{
  "model": "image captioner",
  "dataset": "scattered letters and digits in many colours",
  "train_examples": 195000,
  "image_size": 32,
  "crop_scale_min": 0.8,
  "horizontal_flip": false,
  "translate": 0.06,
  "color_jitter": 0.2,
  "cutout": 0.25,
  "tokenizer": "word",
  "vocab_size": 53,
  "encoder_arch": "vit",
  "encoder_norm": "layernorm",
  "encoder_norm_position": "pre",
  "encoder_activation": "swiglu",
  "encoder_mlp_ratio": 3,
  "encoder_head_dim": 48,
  "encoder_fused_qkv": false,
  "encoder_bias": "all",
  "encoder_qk_norm": true,
  "encoder_parallel_block": false,
  "encoder_dropout": 0.05,
  "encoder_inner_norm": false,
  "encoder_patch_size": [4, 4],
  "encoder_conv_stem": true,
  "encoder_layers": 12,
  "encoder_width": 384,
  "encoder_positions": "learned",
  "fusion": "cross_attention",
  "label_smoothing": 0.05,
  "decoder_width": 256,
  "decoder_layers": 6,
  "decoder_norm": "layernorm",
  "decoder_norm_position": "pre",
  "decoder_activation": "swiglu",
  "decoder_mlp_ratio": 3,
  "decoder_head_dim": 64,
  "decoder_fused_qkv": false,
  "decoder_bias": "all",
  "decoder_qk_norm": false,
  "decoder_layer_scale_init": 1.0,
  "decoder_parallel_block": false,
  "decoder_inner_norm": false,
  "decoder_positions": "rope",
  "decoder_cross_attention_every": 1,
  "decoder_tie_embeddings": true,
  "init": "kaiming_normal",
  "residual_init": "none",
  "optimizer": "normuon",
  "muon_scale": "original",
  "learning_rate": 0.033,
  "momentum": 0.95,
  "nesterov": true,
  "orthogonalizer": "newton_schulz_5",
  "adamw_lr_other_params": 0.0026,
  "max_grad_norm": 3.0,
  "l1_shrink": 0.003,
  "max_steps": 4500,
  "batch_size": 64,
  "epochs": 1.5,
  "lr_schedule": "step",
  "warmup_steps": 450,
  "weight_decay": 0.01,
  "adamw_weight_decay_other_params": 0
}
Rows from block 8 of the image encoder of a small image captioner, named by matrix and row number. Rows with one number belong to one neuron. Each number is 128 + 24 x the weight over its row's rms, rounded and kept within 0 to 255. All counts start at 0. Numbers have three digits each. After the name is the row's rms in percent of the matrix's.
After each neuron's rows are labels from the 100 images, of 14976, where the neuron reaches its largest size: "top examples" is what is common among them; "colour at peak" is the nearest of a few named colours to the mean colour under the peak. Only what is clearly more common there than usual is listed. The data: scattered letters and digits in many colours. In brackets: how many of the 100.
# gate: MLP gate (encoder.blocks.8.mlp.gate.weight, 1152x384), inputs 0-127
# fc1: MLP up (encoder.blocks.8.mlp.fc1.weight, 1152x384), inputs 0-127
# fc2: MLP down (encoder.blocks.8.mlp.fc2.weight, 384x1152, transposed), outputs 0-127

gate.593 105:102152167195117134146137117131082137181136158126115184144106106091130123144153129098136130129128151135138133117142190100098116076124049142171178146146121104163129135093123128131133106119135128143106097161116163139139117161137160156146167149148111148119151118138127176147125095130126103096075129125133127121138140124150190151114155130144211121135090126077152110122111141097164131124118
fc1.593 105:096138110138148145135165104156160144114151106125120083086136149095156140088134146126130170123123147138132089129043108172146138107154111149128138157088131120125145144128183134119126126130141156124138146156150128109142102136150104131172186120167143134114122137097080142093116174147112128118126126154142120132126128128131100104132128145097088112117116104121128144121118140136100116136120
fc2.593 045:130129128128130135144149138140127126130117132159115108139108126132192184116147136125128150124096131128129128145149128163136192130156149129128141127134130119186150129158124088092121100174116110142152140124127099129203110144132127152165121098136097129128080140135093130097119137131127128120144149198129100093125128135146119135127117086125114117128120127136181126132122115112113110129136
top examples: blue (66); count: six (43); the character 7 (27)
colour at peak: pink (44)

gate.351 105:091133130173107141145130127147147120100141132113152160099141101130129113126116172123146144121132127075130131124130094115136142167147091098130120128122134116119118115146124159161187182117139107112160122173152156117124107110149118130134120139123150061148130137148111175128142101132127119113148127120138142144162100122112134110087117128096134152115134122129133063136076160115133119149108
fc1.351 090:132153126122101132116133119118131107143122142128125114142123122139156122103159115130083128130148142122119107135109122110176130105097126105130072070111130112130171173163097136130125168141198048156176133161140186104107103128088047131179146128179135132126155093126153129129130134141088091128114153162143128156142156120167106156116112076136125127138146134136150165189123159140131174120100
fc2.351 066:128125127164114128128127119125099152136123160131117110112142126129128133133131121114084125137122124098125134096169128096133107096092118125127114140136137124128116169128129125118126145150137128126126116131124128126136109127093093106131120088136128136130132119160083109129130127125115130130048129144173132100109146135197132106110152090158122070129136140129140177116131123144119122133088
top examples: white (65); count: six (54)
colour at peak: grey (41); brown (37)

gate.591 097:161139090118114125081125163123123121115131150130126102087115118085112106074117125127137124128164093107129153058131099112101129115120143129138161151129119084090123153107094093140134147140137115115165064098132141127112138147112129152127108165151133124126121146129145142156137120141151140133136105103164131141117101182126125107100142127109132137104114128147168149133119095071126145160162
fc1.591 098:115121170149118111168152130122120125147105108167160146145124145125153161117125093166077145133113121129121143135105143129138077121114075130123112127057145142109145153151113144112098214134121159123127139089146131151125136138159132092102112120169075188156149125116126126108131117125125121120126133124131119125136138075152100122099170134119121128115176140116105128086098129141155105107139
fc2.591 155:102109151128130128187135169138158140112128113101109091135127199086113133120125131161128150128097127119141109148134118134137113116091128152137125144105129129128128123128128127126157177193109098128101134125141131129160143105101107089115127146112125105180140129092101085092136132143140124136128129092132129116046112127151134109098095119052135122142124183152131133164146139161103155114188
top examples: orange (42); the character W (30)
colour at peak: brown (31)

gate.263 106:110148134139155152125123106086139112144145107125092133124177140127154123103128116116159139120119149126127147159118109131092160163110149163120132126098144151121173124164140153154115124113119104122108110089115147142169173113128117125193147110084106092135149123157176124144128140112128129186150104126159104128154123124138126108126117141135152105130127142129189102117146118134140147091075
fc1.263 108:133128137131110126174137128172111095109140121125129127151131133127131152132104132136107154122058109101142061129116136129151112143111176121136161117127088127165126161131119144173110105099116137088098125125137129133193134138118124110126149111128108178120064126137128130120118134110156100125126148109115126120129151099168125122146185164115147101142120131128134107133133157150188114148137
fc2.263 062:132112135088093159128175150145107086120118153119118126169114136086141128084128129102127127093126141154101082130129138098126109124132119086121121087132091109156122128141104110124125103126128109110112147127136141145191078190127140146109137192169144120105127114131149158134144132107128125144126111074145124142128107112124135096127180137162136117105121128129108117127145126137117088131163
top examples: blue (67); brown (50); count: six (46); the character H (26)
colour at peak: pink (47)

gate.177 113:087067100186114125143078145095133154144128139132130161138119124137107098156097126137081142124058121115138132159119132105130152183102133135133144133156133170154129074112140148168130103127141130107181198138123113130130125138134096164123060132066122143125119085102133199143136130130135114119162139159120094128120112168131130088126146133071147123121141094124145143109099109110139128141125
fc1.177 091:139142109123111138118100122179121157095099166122140107186114119139053137151137078181092174120060145126128135134119165163144101094102078110139126092060084111108133131160132164174107091115140134122135114133138124113155145128132146118166129129106130159132131126105111134123130158159106088136155147141113158140119090129070092129142116126108101119125140112139129110115143154154136128153129
fc2.177 095:176068062129121146157132153216128159124150095128117132129130064127109145129123148145141144068050128130083155152115140118126150152125130129108138097102071133122126136202144163128097150115100125116191109133101117128098118142125150164163150128127094117183138127131138126137134123106122125165129153127121180115149135155150135128133127134121154153100162116135133129139129124130122138132125
top examples: teal (68); count: six (61); the character O (25)
colour at peak: grey (34)

gate.377 100:167099084122136132157111133124108139098139142111125105107118124156117133124121147110156119117160136084146151129107128126180148105104113101156136121138108098127130126149123129134125142133099161124132124184209126147143120115139138151161141141106144155111145125128181115135128123149110100144122130119149164127167110127151086118159131085131142116113069134126147127121150101109108068124158
fc1.377 093:122125115119117087133129184126124075117128146125174108092130096117128159117134142107119108113164150138108141138134094105162145132166174132147130117124124142124140132152138135132162137130160157127119090139143070160127135134136130146125108140135115133108166107107128179119160109130112098128125136116133123108153053156114130164155128146124114127111082128127132168139153183111116138137117
fc2.377 135:119156100157153089136094137124130167128130145146124110133066136119161128180171142130170074135148104136168140130123080121134090115127120125111132110151130151113127160128133125135116128132134110080139136114119150160126118101162116109131078079130099134103131162096151143108148143124149147093135103097146128148124132128171142136121117169096144128157128125125130129105131129123125134130128
top examples: red (99); green (70); count: six (35); the character W (28)
colour at peak: pink (45)

gate.690 092:108134142171109127101134125146103143144145143113108156124084138108128134139145121124151113116071095128127135141127170121086129129166154115103156130124164079159124085132184111121117192134140204138120118139158091135143147140129129121133110150129119163204129115096128118143109138122076132155091143146127110108097125137128129115130098146104145113143178110161161118129119108151129120108142
fc1.690 091:128084112133122127135106100080128130140123120101168082151117094150133093132158119153127127131097111134164145128104176158176173137090152124171149135108140157082125174132152127130112121093144073165125132106134109141123051123100182131135170139141144106118128135117113143127111124128114079093143063131132157089152146171127102111122104086134158079109143155125095128125149128091163128129147
fc2.690 109:148118179134188105123127141160122139131100063153137128121108126125137128140167149147127122144127113117129072138104143125109183132131175132124149136158164140137145128107140097104144160139126124165135129167126120148155130153119105177096129084092135129119124062157077070128128108181123193173100107121116128096135111123128137131128110145101112095114179109100130157129175111139115125159113
top examples: teal (84); count: six (41); pink (40); the character U (27)
colour at peak: grey (25)

gate.553 101:104127103087162123140103085146154112096132121116140088140149155097142102106170129128128145129108168182145166127119123165143120127123114131097128149135122123129136134131125148094129134101170141130121103142134126131164124120126123115131185128093089127107141170108141107122151147139152129128099103125138145109119113111101130118136154175139126135159144121133129140155095124123129095133137
fc1.553 103:116113151122135149147117130085205127128150130152115085139148129099134124131185124165122139120115130113147110180122109151107149118127156128131179125141030096099124125101096122122135135115136133120141111130172099132126134144156094102147163123133130140159113164074151107097141127114164161118130127141132138127126077126148140127092144154142106104127115125129089138107168137129127067127100
fc2.553 038:130128128120157122128131128116247128128119131129129126166127164096129128060171090132131145128128122103136178125128131156119147138114142150123141092132128127121128140029101120117128134128114142154123143117117123130133158203128128129128128096134128132128123116111128124111131123122127231131128128130124137128109124129128128145123128124146117128145143128103129128131141124098132058122136
top examples: white (46); black (43); count: six (35)
colour at peak: grey (55); brown (31)

gate.30 109:109118142133141122179159128143092112146107098113119136101151148145147118124129144140136109136076138157110102132168133089133131089138131134113069125129160132124089128141129125123140119149081141117137184053092139120147116113130129129124157146114130141101185127129119145111118128137093146136135111122155147136136142135103132137114197133105154108150136128101140172107170066100117139128129
fc1.30 114:127143119128128075180132146113145139100125128112115149145112060152190162097130126125127131131127089138125114125153110142114126087135138129100128112119163102119108128130107142134166141132106135075157117132114182128174101158085154102123157127149101142129204157156130136127125110149116143073128183123128088137148135084125133120120135140151139135128149129130126107132086181119107126133145
fc2.30 098:190115115154090074120114133086163097105124135183125120115170088147140135123121104174110129126088092123142150097109133124114129130157134106098148138100100059125133133123127124151129131140152124164124128154148134130148136155114096126133131140119143107151128153138126157108125135105112136130131126149125090129124177155180143120126142131102121127119136127130117126153056140122130140118107
top examples: white (70); count: six (59); the character 8 (25); the character B (25)
colour at peak: grey (62); brown (33)

gate.575 102:095108117109141161153155103089122168143169127055154106184149104128144124103149109130094143144175059129138131130109127124126123094133111221128127118128151111103101123107154130141135097111124111099101127145154152143139128128141191116130142120131133107113124125105139124107114107085101056158159138127110104119136120140126123154124128195127175124113102139119124135138109118134112120131129
fc1.575 108:153122083128154125103160119108109090134117159106099137130107122108057088156108104097143126086126149128145181124157148085153093104128107071139144125099139131151100144154130121080158155069141133120119145123144147131143132121118107074059152127153137149138131128128171175129100139134157142120156130085136181131125145129141138130126144158144120149127134117109152089099138096127130172150115
fc2.575 091:117115140113116127112124126146100121099108097122117129126111033150134128131160158137071127147076103111128107122126120126091134128152132120065116131136142080102120128114147138128120106119133055128118132149108128120112125164139113128103157111126129135164126114137112133137074170166125151112101121126105129128150129136119146106066141129133148108112174124135125131119131110113114112105100
top examples: teal (100); count: six (37); the character U (26); the character Q (25)
colour at peak: grey (28)

gate.502 110:128117133130255133138128094110153151118143129135117196132126136137087114124108117123128151123108120104126141143115132124119111128130115126122118120132132189147139095153102149146128149133128127125077139072158134130129090136107116125110162161134171104103133120131133109127205129126145123161138130122127149143144056105138130117131137134181154110103142120101093169129110117121162155123129
fc1.502 096:144143045106064136083128129129116197137164126150172131140078115159105137157135142121126184114120134120148164115103160165147132067172149144132124119142148132130141137148121115132110179162128120157129130169127105134125126133111123138144122070118134149121125129129149120110112149165123127099142119140140144146138171164109112146130114169130128067134130123116123146145098142145111120124123
fc2.502 091:125122092111154158143150128144110142128130109130130188125128125136131167133128162083163107128087170115216173127126127126092125091161118115130124145134099124142137127097130160126131165169105133145129127128172128137109128049091128129128110128110129129120133128111133127131128147103128125129149084127140127128129133139135081149128099172190123123194086113150108103101124106116128128120168
top examples: teal (68)
colour at peak: grey (33); green (32)

gate.258 100:124108092125148126091131129125150143138161108107113126134107151079127123101111138124085108130143102125121198137140106103120131097111152136125166106106153129129181126069132127129125130138132150104147132111132118123099151128131096122129168125186142126147111099112096123154130152136129103137102109101201129120125085128137146144126157117140128117143084127138189156136115125133110123153091
fc1.258 095:075148080126120143143143159125127109118121117166126133165122150164145090119156153085113128132183143105140135136129088124108066070162144174087114154135159123131131125108119130157138097134113128156130128153119139147102159141129132119126129137173136127120083135127145133117111133177100141100109055153127105111128121129094124135124093131087109163128165112150133112111148141101059119142120
fc2.258 080:135129128135119146135142130058097091127151135183105127140141152171130128127128192181122121167139157178133128138101135110125118124105122127144152133122131130128135125163137174138183121115131128154108170095100125130125131172127151145115098124127134146177145114068097125130119121126122165131139136120121130121127113117122108077139128116091123197128129141130109108084134127104050139129126
top examples: blue (84); black (54); brown (44); count: six (35)
colour at peak: pink (49)

gate.28 107:135100146148124128120119174142145152121135129116094146082119145138096122131127128106118128131061093121121175128155138128160130161146077133147126135136133131127100116134102124104135135148120081107145104118146135123144099137112102145146127115116130157115197117105132137131183131105113156147137136120127128095160146154145121137116124137130146129154151127147158147128142084127131140138142
fc1.28 098:128147143153112099127113076096095170145162151141111186121128137150125125134150132129101159128084126129118180110118159133155130118142081115176137093173104132119117081139107121090088155162110144072115086115123118126147146132121138127142084126115118117091102122142120125132106155187142130138147141157121103138103101116128165141139137186128164139174139157176128174201141120131135148151145
fc2.28 140:130122136176123126099099167159170130106121117128112128115128159083128115080129147124125097101117160109128139123129125127131129139129156150151097141149123101149148130121166086127133111145093145108109109126117093152134157148126065137125142099126137142119124106165069144125124108111073138107124128135078105143152098125136161134127144110113123131137146156088133127152169130101132118110156
top examples: blue (51); black (48); count: six (41); count: five (37)
colour at peak: brown (33)

gate.154 098:166117130110129147084145072142131064142134124109131138151142147149115088134110138108106129170169118119104130110090119128151118125149141148189151114106087131166142145125123175135101115133102102080127129152147151187101116138144148133098108177123118116125126126129129173094119118105148164157127131144100106110128163091122075131075135120168127118098115129141153123085129112154179115097098
fc1.154 105:171113131142118135122166102122134129129131128128123107134112131147123138137124130089094158140140113108088129171101114123134116088119180150149158080118163174130136154129113194121075120161114128092123128117130165152141137137118164114122122129123162098119079130085136165155132104136143122117099079122042129143126163149126109130115106129121144147138109132123151170079107143154145118132139
fc2.154 012:168122128117118131056205128129128125128128128125112126126127125127112128154138128132128128128128128031135128128141128129149129116128129127184128096128130124128128129115128157140114078128128130128128133129146124130128126128148128127128128152125135135128116128094128126128128128134141128128138000130106128185128105128129093124027106110128128128125128126126157136114128145130128110118134
top examples: red (66); count: six (46)
colour at peak: brown (41)

gate.75 102:158129147129131145130170102127100133131119123131118131130123132154119106094161093127122148116119119117110122058158128124200130150127098134145150135116065125112076151128126116099108191121116119156131162129131151113110154140114141140133120138122093162101127099116146128108142128087136048164088190128121146181105125139147152128132146130078136126133126157141114158120126142118134145158084
fc1.75 094:078128120162141128125130151159116063100121106128141161158169102106092097132136123124121120130118105148128129141115112097084145165154050104123128145128116112126134161153126103096105125105081177129109109130146129128128153142167124123141117117124151060165132161128144151150120118113132155085092132123127136094127127178117114146129117117122145169110130120128161129093116105126136145143149
fc2.75 120:151095120129148147124162099128122129093119067131129151098066123131108120115054072136144159122149126109122074155124128109158097130129070070131163153129128108139131128131129128117129151100125126131113092138127108134140111177136147127154140130113137106132138142126124157132101112147161129131128176128102112165110130126127159116099127113108128118119138121110115110104144130101126176149131
top examples: teal (100); black (49); count: six (46); white (43)
colour at peak: green (25)

gate.43 101:123113113119136118105085104128126121177128107126126153128104106133111098136116126151138115122148135086129135146245126171106124125127147118132128137120170196110122143113106121128114140107120150091147180158098083118113146118109165101155127122164149106190143110116137153122151125151128158129094160106124124152130125148138136145116135152128145140128131128118094084147147149145138153118066
fc1.43 089:142105129127179086149184068071143182111118149130125143153130127110131110110135152155100109148130132134140158127121144118129149114102124154122130106146143119154130140109129182154128151094113166111102104133152163125115128148090136126122109174117140129103115124091123119139139189120157154138118105110096125159118118130145125166118126146098105157105156123119117131058127156160137117125142
fc2.43 046:116122139128129106123130128068129142119116122129134093128129128143128097139093166129114127157105131094122128128124128138128072128106128137128127148128075128157128136136132134126108129123090140120125125128129127115134111126128137150128149149128129072110060129117078135132178127134145152128118128128124119149128149127128130142128129146122122128086128108127127185128074127127137126113171
top examples: white (55); the character W (32)
colour at peak: grey (37)

gate.712 099:097146182114151071128171115143105124124127159141128115085131133118126047105137090139122132115148134093128165100114135110093143131150112174149148145096125141128110132162131131136106113119113149141124187114116135103128117167139135099146169188193126152128129140186055081127129127116146091127135134159101125108151093146126126110130166088130138131098111116091183171102160132087130139125130
fc1.712 097:059169153115128123117167102130137129170091127123159105130127117124084132087122122085124125129141180125197130058109179097050139123123146087173142105129124150111116133166130111103142130123070123134113205087155074137098157127110128104133136160150128129127095141144126057131107177207114105173137107127106120104147149113130121131169098108144135106109106134088152147128092115108124117096175
fc2.712 089:122117171129130138127132136128138146128106122142147118153126097109130149103127130111128061149124158117141116163083119114128156128140179088150126132118091116146115140144128121129148130167099105160130144101135077119093197129126110140129102157140129115130130135128126091127141120145109083127119079127133124122128110126138175143151129141127134163133116138174123156159051159092126067142092
top examples: blue (47); yellow (43); count: six (42); the character M (28)
colour at peak: brown (36)

gate.279 105:097118128146104127153155101118134156109176133128117160120113129126115138147086142098140132148147154153087181116101118133127133115136152089158197135115142141148130115145111127103134171172167131087177146136093144127142119134083152134132128127124132150129138098137129120128104110140124100098132131173111129115142148064128102092099163073152091194134143108132143197142127102115150131158082
fc1.279 102:128086128140129127116140154186095135163139116095152216078147111135122105149118137125110106128149042128126124115107168136153094151091118128141110169104122142170153146128099126081133125170111146125150165122152122116160112129118136124152146139129168164128129154136075133129065141101105114161139155111118144142152124126129084107135141099139156121155155124104112137057134126126132063134129
fc2.279 063:129128098179127136127077141135066136145169124088129110101144113090128132129147132150128090157127114130128124139125111139144101137108127135132131144128126153129162146137127128127129139141128151119141128138129127120128096154159145100128128127151124127134128109110126115093110129117144072112111159143125108130207119128128060126143146104131140128163129150122115116073132146129146116145123
top examples: count: six (60); pink (53); white (41)
colour at peak: brown (33)

gate.616 100:148187085085139160116092189104161126129133085126111107088112142166131120131118131097122116143121117081135128103097086120152123114076121130120055155107089134136136140129097129124124073169078125141191151145115132133151128115163144150169153129126142133106153134149128133098115126099128169121108135127128140100136071112127135099125133124131135128158134121134192152128161107144135130123129
fc1.616 099:067094136129137126120147110095122109112132080151117102116128076114128202128128133138131074123132137115120140080149132122133157147114091125124124141083135155122130120111081133139129148135128163180120144220127129132127103136073142127147171115137167110118094107134101104125103135105129133176122142140134140158127113127093153062103133132155148131109108113138163134160133106148114132092136
fc2.616 044:070128126129125133125128133111134129127131114143094122119137114128124127126122125128130128137125117128108108127184123101129125134162129236125125128137144108146116136127135126128126127125132140155128128189121129127127128113000110134127128070127128132119103128132129094131140126073098128128091126133132128120129131127106203128124130183151174129128105103128128142157097126205057128131145
top examples: teal (100); count: six (38)
colour at peak: green (39)

gate.381 100:148096129130128130130125140132156114131093114133138138155144141116065129085138132153146127127021144086154121121098131145127128098107116154135139111155117135117133127138130129125167111151118138115128103133086158130098137095123145080100121113146158157128098110138056142113100127125125108044124144120129125099111139127136176136119136128050148161143129112093141135088131129132096118136093
fc1.381 097:126107163133128125133106107145129129147128156142093116121138130132153120117102126138179142114146087123131089119099134072121095134150078141138184085103101130154170086129132148118143126164106128118144099111109151148118135112132142151108116143146126162141086102174118139103133127110155118123168112133128137089128134140143144155135104120114119144092144117139070104071149156142155142158171
fc2.381 125:184202132187134153070107088096156130153125128166128129128121165127109109150087118141100131118124122076130128109143111113132086124128121131135141105127107105130107178142101149148134123119107108161146121109128132101113132080128158111129123130150081141152132096123113111129134122126115132180101094151055173151181124155087157119167113122129156125135138117098118128156110111126141081144126
top examples: blue (95); black (47); count: six (43); count: five (37)
colour at peak: pink (49)

gate.99 109:144128135105148099081152141119127104077099108098129182111128116185131130153159186134133118113122159189124167051138086132175117131127108103098132133139121115125130125157131146126130178161118108182162136070129132122118115111141171137139134127116113163116106184152115164146115133167117105153187097166117127152128104142146118129094137127141139150099136122154138124097096076107136145109117
fc1.99 094:160158128071112134132133133136121115134124138121123128126151109122152125107152124157113117133119142145127152118136107123115117164117135118109143163124125135118118134155140109107115146112129115216135136142149153149134107110138131191130142086134085160139136174118105135164122126153127121162131097132145077187144128128083129136135118136091146160099141131175105112094066122106088122081134
fc2.99 081:140127075135129161190120138151127165144128100132176103082117113063144117145129098126118148129117097134130117096053142140146131144110124217104142168102144122137126149117127125124148128104163145127127128129128145140127129150114143156112128078128127148128128110159122129180130127149142121100128110114133114095110120194123139128132119144128108116128174126124135109127098144143108128126109
top examples: count: six (49)
colour at peak: grey (26)

gate.346 104:128127117136151149106142142098128140112128134080150107155122150121175130075108126124143139147128130117123128133174128135120069144147135099137140133100100113118123114124099106168113105141105110136132150146130132122186090113122122115154095132143114097101141112113125145106091121120155129143171125089129131117145118146129127138129135101138138160141125127116141155133129116124117117197154
fc1.346 104:134075097132077163151141130154133149157049122168076091125103130168113128101199092121144157131125186133111123124126129154092155148152115126090117154134075096183068170138090113092134146116125144124110139131106108128125126131132115160106113131111099155115128125098139095131159133128091118127095120143108126098137166102103092124125127125113116116111114127123111146144108130126140142108123
fc2.346 121:101172103075104141120148173089127117122064183188174135128108118161114181103158104128155131129127129110116146131117125127139106128138107102163125147125145155128131124178098131107133129127185081146144130135093127127123106144128115089137115130129125130112111120128099142150083143122130098086148176154121134126147127131110076106187154052131112127114116153106141120155113155132082124123130
top examples: white (57); the character M (34); the character W (32)
colour at peak: grey (52); brown (31)

gate.565 091:158057115144119129130096104130071141111110116165133128109134130155149101123147117116123191163106133126143124117142127127137093137109131103168146175156114139122139099116160112110132130136124142128185125117146128128179160130112126130023147116127126153128171168163094114102127115128151125126126181179113124118124172120123134138159127127127122128149143133084117116107119116128159128124144
fc1.565 093:094097126176119138122073128117101132140105149115171116188137146118143081127117152111131133194104131106133118103105141148121030125095116117140147124137069152087118118104120122137161131137127140085126122079128105143140154129128147116090161128128141119152146099138078136149136117136142144094123130163101125141103096118153125121132124085140126128150128170138111106152130116126171127127140
fc2.565 105:145152115119148117128134142130145184142133105188129128127118130097138127127115166150143128156145188127154093126127157086134116115127117137131142098130090141129165128113123127146142133090154119148119115150127129132164162129127172161130073149142138129133180155077150123143126119150122099114134119119127141128098128109131088079122128083124168150142120137166148141127144135128131119113109
top examples: white (56); black (44); the character 0 (26)
colour at peak: grey (67)

gate.246 094:143116108127107119121128121159086098105155126193122121145110098139169070171112104134153134160143120103139118138158124080150158085147145111141128119107156122096174162120094134129119126097129143131142168053171104159124128127151131126145120138119127142096165142159121062129168184136122175111126166103111144153085114104121103073145128161131140117128091148148124134133150111127123125128022
fc1.246 110:119117146115092148114123129165150138141157145127151127079130112138126150128118135174117107089142141139108113119155171150210157136088148106131124135092130130103109134114128134165094179120144122103143127137119120108132138120128148154093153181132131105118111124133088204181110099144129156129154151126135146086130064132133117115111119131122147083117125140147035133078046172145138124120139
fc2.246 037:096127128137101123149129109126108113133113120127125133128134210166136128129131108117138137128105128129120128136126119124127112138131127127121129125130095130128149133105129165131078127129124129123193120132188144111131122138059127137133119128121126121102128154141129145143169143145127138128124171150133127112129129124127134118107128139128127135141132128128134130134022129128148099099130
top examples: red (78); count: six (44)
colour at peak: brown (35)

gate.222 101:140096174137160121148100123124119151136121137147099211126099103138111116124172116128140106128142171159122161141094159146114163122125128158180117122102122155113143079143128147129123134111117091128124126128084104130119127139120108133116088121121162185134171067104099110126114133121135102082129136168123127131125105128127166127051161131103124131134127115143151139128105137118114126113092
fc1.222 099:137126088152131133127137155147154136144152106124119124114162133069122144120113096064094127130156174119091128139124122144134144143134121138069148130137158140106106123125112137116122163173130118125139142124187089145105127134151126122136155117101138098127128111129146152131111063104134143123143142149143184129121138116152113131171109114193132133147126126112122102121161113095084126133165
fc2.222 125:155128143138165126116080133129118112116117125143133119128183127104097100111083141119135130128155102106128128146087128126138154140098117112115161133129162124112127108085114156141128128107128107151118115122120136143147119172098102147096144126125136128089145128131123156084106121059145129136162166154128148128171096095121138126108098129147126112122167089081145168100123114141114143119160
top examples: blue (88); black (49); the character 8 (25)
colour at peak: pink (51)

gate.453 100:124112160164122132104131089159085107138159109123148149157180154181116122126105129120131147130129148126123111115162128173126138133125127119137132113065105113137167095117140133156102088152079143145126127125057121143128152142138092088144111099174110103110170153138108108132128112127037164121165127120145137124123132128138124097085106155114173164128134149099149114055124124127126109158118
fc1.453 105:133133103102124156129146158110100130178111127118131104099128137112128118130195118124160141162173162109127122138202141122124092129128212122148131151134128176138125120110131126114130118127168098139124145104129121117153143146096127129127130087146116142121140105089139135151118121137119133110184138121092120125131126142132144106081127128089098121108154115123162123132105129127089094129095
fc2.453 066:119123133053130214092131128114116120169150109108153103128115084139091154122127097147127166142128129129129125128158130140120125117101074111128128128107134141120128128126128077138112122126166124120135091116047124128099133142116127125114130112155121107126195130070165126194128134148130128127239131122118115124145126126145128129062160128129093146129122096119148115167131127128053148128080
top examples: red (74); pink (40); the character M (31); largest: M (25)
colour at peak: brown (47)

gate.40 090:145135067175173134095120100113117177146157113134134145156114128130107165133128146128151139124115086093102151125118167119130097163140106115103138113127144165155128068141156128121090129154073129146127129100155177128118093128142133128143136167150122074109123124138118110129129138148129128126084148120131126131129118153105151144070132082119138113138130120112094210140133145119146127158119
fc1.40 100:099157130152124095058108086043105081116154128146103160111100097120087106144169187141151129136154125124157115123133129120133127104106131136133103130130127133155123092160115125121131160128131101123179105116155114155156127118133127133127130090091129122173144110127132121156129092122185155132107163131106166159135107136137113136109127106138111123140110124126134155111163092164068094138129
fc2.40 093:115072132153128128126123128128131065128128107126128162135111120128128128129123107170128126128131117140129116128195135114136128118153128128127078129114126108128101119068087109089150152129129112163127120128110128128125149148128128089102223129091137109130130128128147128122128127128172125128118134143077148128033157133128076128128129217126139120129121128128132105126123024128104128128128
top examples: teal (99)
colour at peak: green (48)